config.yaml
train_examples: 72500
horizontal_flip: true
color_jitter: 0.1
embed_dim: 384
encoder_norm: "layernorm"
text_encoder_activation: "gelu"
text_encoder_head_dim: 64
text_encoder_qk_norm: false
text_encoder_dropout: 0.05
text_encoder_drop_path: 0.05
optimizer: "adamw"
epochs: 19.8
weight_decay: 0.1
Rows from block 6 of the image encoder of a small contrastive image-text model, named by matrix and row number. Rows with one number belong to one neuron. Each number is 128 + 24 x the weight over its row's rms, rounded and kept within 0 to 255. All counts start at 0.
After each neuron's rows are labels from the 100 images, of 14976, where the neuron reaches its largest size: "strongest on" is what is common among them. Only what is clearly more common there than usual is listed. The data: views of escape-time and Newton fractals. In brackets: how many of the 100.
# u: gMLP up (value half) (encoder.blocks.6.mixer.u.weight, 320x160), inputs 80-159
# v: gMLP up (gate half) (encoder.blocks.6.mixer.v.weight, 320x160), inputs 80-159
# out: gMLP down (encoder.blocks.6.mixer.out.weight, 160x320, transposed), outputs 80-159

u.168 [103 125 108 110 115 138 118 130 163 137 116 121 105 171 147 134 139  97 151 130 115 160 151 103 178 144  82 108 126 109 146 128 133 143 128 160 127 146 131 103 162 131 122 115 110 118 146 104 132 114 138 125 140 155 116 157  97  99 118 129  98 159 213 125 125 140 147 111 120 135 106 112  97 103 144  90 108 122 132 141]
v.168 [ 79 140  85 111 134 138  95 120 178 121  98 126 106 154 128 148 125 109 154 130 119 150 145 109 144 119  85 144 132 123 138 117 148 182 134 151 145 142 150 109 165 141 142 111 115 146 144 114 101 123 131 109 151 116 120 133 104 102 142 124  61 167 165 110 135 149 164 144 119 143 136 130 120  92 146  95 125 110 138 157]
out.168 [116 148 154 122 115 116 146 125 131  85 102 128 143 123 141 140 119 134 125 132 135 123 128 134  85 127 105 156 130 162  94 100  95 131 117  74 155 124 162 113 130 146 109 174 160 143  91 107 119 139 157 143 147 143 127  96 105 149  96 173 137 133 102 123 111 126 106 161 148  86 143 117 125 118 109  96  98 149 135  93]
strongest on: grey (33)

u.109 [141 139  60 147 108 105 136 151 130  99 155 113  75 135 115 136 114 128 127 134  88 163 135  96 131 123 108  90  79 156 124 148 128 134 142 141 101 131 117 112 195 114 108 123 152 118 138 141 124 100 107 128 111 118 150 153 184 111 137 106 116 171 186 101 104 117 112 151 135 136 141 147 101 108 133 103 124 140 112 139]
v.109 [157 130 152 118 155 136 125 148 115 123 136 150 126 120 109 103 129 114 150 150 179 164 117 105  78 113 109  88 162 122 142 132 125  93 138 111 122 163 100 174  92 117 121  94 124 103 105 106 161  95 110 139  99 104 163 103 152 162 142  98 163 121  90 148 144 171 141 128  88 158 130 141 104 182 140 152 124 160 159 138]
out.109 [123 176 144 132 112 115 114 127 106  68 152 136 181 144 129 144  81 123 128 117 147  90 110 128 137 139 112 117 138 148  94 107 124 159 116 145 137  97 137 114  94 143 156 133 100  77 131 138  83 131 121 130 144 127 154 143 127 138 161 156 141 133 118 136 117 114 124 109 116 138 127 159 127 105 170 191 122 108 142 152]
strongest on: tricorn (48)

u.111 [163 140  83 127 165 107 146 134 105 127 107 108 119 155 123 138 140 133 135 155 133 127 153 138 100 131 145 133 131 140 123 167  85 159 137 120  99 160 139 152 148  70  90 136 126 173  93 129 132 124 100 158 145 106 106 113 148 129 130 154 138 120 103  77 115 108 123 138 159  95 143  71 138 167  83 106 104 142 121 105]
v.111 [137 130 115 140 122 102  97 138 137  69 116 151  92 118 131 129  95  85 163 148 136 153 129 132  83 111 138 114 113 154 131 155 172 119 149 149 101  93 101 123 112 133 118 129 167 112 143 126 135 136 130 116  94 121 176 100 144 151 136  95 148 121 143 122 142 146 163 187 107 159 116 148  92 133 150 176 132 138 151 114]
out.111 [145  67 113 171 153  92 139 148 110 182 151 107  97 100 108 118 167 150 121 110 151 131 158 114 110 128 144 150  97 113 142 138 151 134 136  90  69 109 149 128 144  89 143 124 156 151 130 110 143  99 132 137  90 115 138 149 129  95 138 145 107 111 144 147 119  83 147 124 164 141 123 161 144 157 104 168 156 129  89 170]
strongest on: tricorn (42); Mandelbrot set (39)

u.34 [151  86  98 141 131 120 136 111 137 123 128 113  74 107 153 127 137 142 138 106 155 123 158 100 117 121 119 159  83 160  94 124 147 126 124 116 100  97 113 112 167 114 148 132 176 137 161 120 114 118 105 147 103 137  98 155 120 114  71 128 105 126 201 134 140 148 130 122 175 101 121 117  80 119  80 150 146 120  67 115]
v.34 [147 144 118 153 178 113 129 170 132 117 160 139  93  98  97 106 138 142 144 133 186 130 137  96  81  83  96 144 131 131 108 126 110  92 127  74  94 139 115 174 132 102 141 108 152 115 134 101 163  92 109 150 116  91 124 128 162 140 127 114 119 117 128 154 109 156 149 133 130 137 123 140 126 168 100 140 154 128 136 117]
out.34 [118  98  94 131 114 128 132 116 118 172  79 110 103 107 129 108 137 133  95  94 116 110 112 160 167 165 162 127 152 158  97 133 106 188 143 198 122 110 134 140 135 138 111 154 100 161 171 159 115 119 131  96 177 139 148 148 113  89 106 136 141 137 128  98 128  86 152 115 149 121 127 125 113  99 145 131 139 131 106 129]
strongest on: Julia set (46); cubic Julia set (39)

u.173 [123 132 130 135 143 143 165 157 123  72 132 129 131 146 133 104 103 155 103 126 187 140 124 128 112 122  88  80 155 155 100 139  97 136 117 113 120 160 111 146 139 134 109 115 112 130  63 120  81 152 109 126 139 124 116 142 104 148 103 133 151 136 125 113 110 158  89  99 114  95 139 108  90 139 118 122 111 154 191 107]
v.173 [157 121 146 145 160 116 107 144  93 140 150  96 110 112 104  95 120 120 114 110 186 121 112 119 105 125 110 142 110 124 102 149 114 114 163 122  97 140 136 193 103 119 133 120 118 151 112 122 147  73 100 136 110 118 136 115 139 106  88 126 149 137 105 125 145 114 157 126 144 140 151 132  92 201 139 184 134 144 141 118]
out.173 [123 124 101 173  89 127  78 142 137  98 157 115 110 140 157 121 105 131  94  72 116 154 169 103  99 118 107 160 120 150 133 149 145 160 148 127 152 123 174 115 131 135 141 136 140 155  97 110 147 160 132 111 133 182  83 155  99 168  88 129  72 142 127 119 124  88  99 177 152  98 132 149 106 125 135 112 131 133 161 149]
strongest on: grey (46)

u.71 [132 150 115 102 138 115 120 161 152  78  98 129  93 149 120 161  99  98 176 133  85 180 134  87  91 108 117 108 144 119 147 150 146 156 136 123 108 137 109 142 163  94  86 115 113 107 126 118 160 130 121 130 118  90  85 120 162 149 153  90 107 142 163 137 136 167 142 155 107 169 131 140 149 112 134 101 120 134 147 159]
v.71 [150 148  97 122 152 113 149 157 136  69  93 101 104 162 136 161 142 156 158 146 125 160 172 128  90 132 136 110 142 165 145 155 103 143 130 101 126 118 121 134 130  93  96 129 155 121  70 114 136 130  80 150 113 116  96 137 147 171 151 119 113 117 120  93 102 124 113 150 153  88 117  84 123 142  99 118 118 128 153 113]
out.71 [136  96 139 145 129 148 135 139 122 143 194 143 133 128 124  86 110 127 122 127 174 114 123 105 157  90 116 179 143 179 121 116 144 137 108 155 100  86 134 134 163 111 164 130 146 109 182 115 114  95 159 155 125 139 137 146 112 103 107 109 118 118 104 125 113  88 157 110 157 108 133 169  84 125 117 141 135 106  91 146]
strongest on: tricorn (99)

u.68 [171 127 123 151 169  90 138 146 127  91 115  92  99 137 145 104 104 145 143 128 132 125 163 125 140 137 140  92 115 144 119 165 110 138 126 123 123 154 130 159 140  92  84 130 114 168 110 140 102 152 112 164 100 119 110 157 134 122 136 123 147 125 137 101 107 100 103 119 144 115 130  86 114 171 105 138  78 162 149 128]
v.68 [ 86 123 175 122 101 156 102 118 143 141 151 137 168 128 122 134 125 108 104 102 118 119 117  89 142 112  89 143 127  89 123  85 155 111 117 123 160 156 135 114 131 168 152 141 102 116 154 105 120 118 153 121 123 150 109 132  94 105 124 131 127 125 124 161 171 150 127  85  97 155 105 145 141  99 156 121 131 115 125 155]
out.68 [132 110 146  85  93 162 102 115 109 191 151 109 150 153  78 162 123 111 139 153 113 131  94 124 103 143 119 166 118 105 133 131 129 114 151 129 152 152 150 139 134 125 123 133 128 111 152 150 136 100 140 125 115 150 133  90 166 151 158 114 128  97 114 112 164 133 114 117 136 112 125 118 188 139  95 105 149  77  91 139]
strongest on: tricorn (28)

u.58 [163 105 127 138 131 112 109 150 132  99 121 120  87 100 139  93 159 126 133 131 174 118 156 144 151 145 148 106 125 173 127  97 118  59 154 113 158 108 133 145 108  94 148 125 160 147 139 133 150 114 124 180  69 118 157 125 139 132 121 130 138 172 158 118 153 109 113 135 156 147 116 132  85 164 134 159  95 147 123 103]
v.58 [124  93  96 150 143 118 143 127 114 169 146 141  98  72  98 122 193 143 131 133 172 107 104 107 110 134 145 137 118 164 107 115 143  82 126  96 101 111 121 157 175 128 167 122 157 131 184 118 137  84 148 118  79 105 129 107 117 107 135 148 128 111 146 160 119 129 152 105 118 164 141 134 134 133  71 153 139 111  70 149]
out.58 [134 155 179  88 194 100 115 164 137 108 119 116 130  95 122 101 112 125 135 129 143 132 110 109 103  66 106 114 140 122 123 108 122 128 115 136 142 119 122 185  98 117 121 106  98 134 148 119 138 158 104 155 121  87 106 133 123 100 106 130 148  60 128 133 142 166 118 122 109 152 114 121 156 170 116 144 144 130 148  88]
strongest on: Julia set (33)

u.216 [147 108 114 133 174 105 121 154 132  86 158 128 104 135 120  89 130 145 128 143 172 155 153 104 138 129 110 103 141 167  97 146 114 144 128 116 157 120 115 153  96  96 110 101 124 137 126 125 119  86 103 145 106 136 119 145 127  84 136 119 130 136 112 106 129 117 111 145 149 139 129 109 101 170 118 184  74 170 128 101]
v.216 [ 94 125  82  94 157 120 135 126 138  77 114 138 105 115 127 101 143 131 128 133 125 158 113 124 123 180 133  77 165 194  99 137 110 132 122 143 153 113 117 154 113 147 141 113 133 127 131 110 113 115 140 103  99 134 127  96  95 116 109 131 164 158 101 145 100 141 129 181 108 166 112 119  67 130  88 149 119 147 163  89]
out.216 [121 145  94 113 145 131 155 143 121 136 152 148 110 147 121 160 170 137 132 133 149 117 131  67 118 105 102 129 132 150 106 108 122 131 118 114 105 114  99  99 124 113 139  89 100  64 121 125 121  93 104 132 149 101 161 150 114 137 164 121  97 133 129 147  95 147 153 156  90 137  95 163 133  88 137 176 166 124 144 157]
strongest on: grey (33); dark (32)

u.124 [136 157 135 140 116 128  93 112 137  70 113 131 155 162 122 167 111 100 150 140 147 159 154 101 131 108  96 133  97 103 171 137 120 157 132 155 147 131 115 102 105 121 141 115 131  97  95 156 120 139 133 128 111 100 132 122 168 158 135  97 111 197 142 116 133 128 123 180 133 163 163 146 120 127 184 122 117 139 151 126]
v.124 [126 134 113 136 153 110 117 125 123 116 106  92 107 164 135 150 133 135 166 161 133 149 191 125  91 123 132 103 138 156 155 117 115 132 137 121 124 146 138 124 106  84  91 107 167 121  69 116 160 112  96 182 110 109 124 151 154 196 144 104 115 135 104 115 134 140 121 133 159 129 115 123 141 143 133 128 108 131 142 152]
out.124 [116 142 137 157 101 151  97 122 141  98 179 163 143 160 151 137 118  91 145 118 148 139 110 105 116 106 138 155 121 189 120  94 171 114 132 150 125  77 150 131 149 117 145 138 157 104 146 136 100  95 157 130 105 148 161 112  97 180 125 122 108 144  93 150 131 117 128 150 135 105 108 181  82 131 140 135 143  96  95 102]
strongest on: tricorn (70); Mandelbrot set (30)

u.53 [ 99 127  74  92 138 150  99 122 140 127 139 138 111 148 115 150 151  82 118 155 147 124 146 146 118 181 136 124 140 208 131 114  90 115 175 138 141  98 128 132 116 128 105 143 145 138 121 140 108 121 159 125 125 114 147 101 100 146 109 152 124 134 106 109 126 140 130 171 116 154 114 145 105 130 131 157 127 125 135  62]
v.53 [123 117  81 124 122 151 107 117 125 103 145 147 112 133 140 115 147  98 131 133  95 175 132 132 125 173 131 127 120 153 147 140 138 150 144 162 164  77 123 127  93 127 170 120 172 141 160 123 126 139 154  92 105 118 150  89 116 132  89 125 116 163 138 139  94 129 131 182 116 166 113 136  86 106 122 127 128 125 133  71]
out.53 [119  99 146 143 144 113 147 133 138 187 113 135 151  90 100 137 164 150 133 149  97 114 121 138 131 107 187 109 143 118 152  97 116  90 134  69 110 138 128 146 167 129 103 149 135 153 125  96 153 137 136 167 110 117 132 100 116 126 154 167 136  81 143 153 132 108 122  87 145 103 125 108 188 101  68 148 137 112  98 127]
strongest on: grey (43); cool (34)

u.1 [112 103 102 107 153 106 135 136 173 104 131 114 144 150 115 130 129 107 131 140  84 168 146  99 129 100 121 139 130 142 112 130  98 129 116 114 148 156 138 124 179 109  85 136  82 164 137 138 129 135 128 147 158 146  98  87  95 109 115 148 116  94 124 133 140 138  91 112 143 126 132 111 171 152  93 144 115 128 111 133]
v.1 [148 135  72 194 106 103 146 139 166  87 147 157 102 105 139 100 121 110 105 120 124 129 121 111 123 125 118  55 111 153 107 130  79 105 144 116 125 112 115 153 154 128 126 137 126 107 127 139 152 142 143  97 118 121 159  93 145 157 138 156 135 138 125 165 131  97  97 176 122 169 170 122 113 119 106  85 157 159 158 122]
out.1 [171 136 132 144 115 162 101 147 136 168 143 154 135 127 139 112 168 111 139 131 110 106 131  97 156 101 110 110  81  65 133 124 173 125 151 130 111  97 102 110 104  99 169 163 101  93 176 162 110  76  86 124 117 117 158 154 141  96 151  94 144 164 158 138 114 129 161 119  87 149 102 154 113 157 175 136 166 118 104 125]
strongest on: grey (36)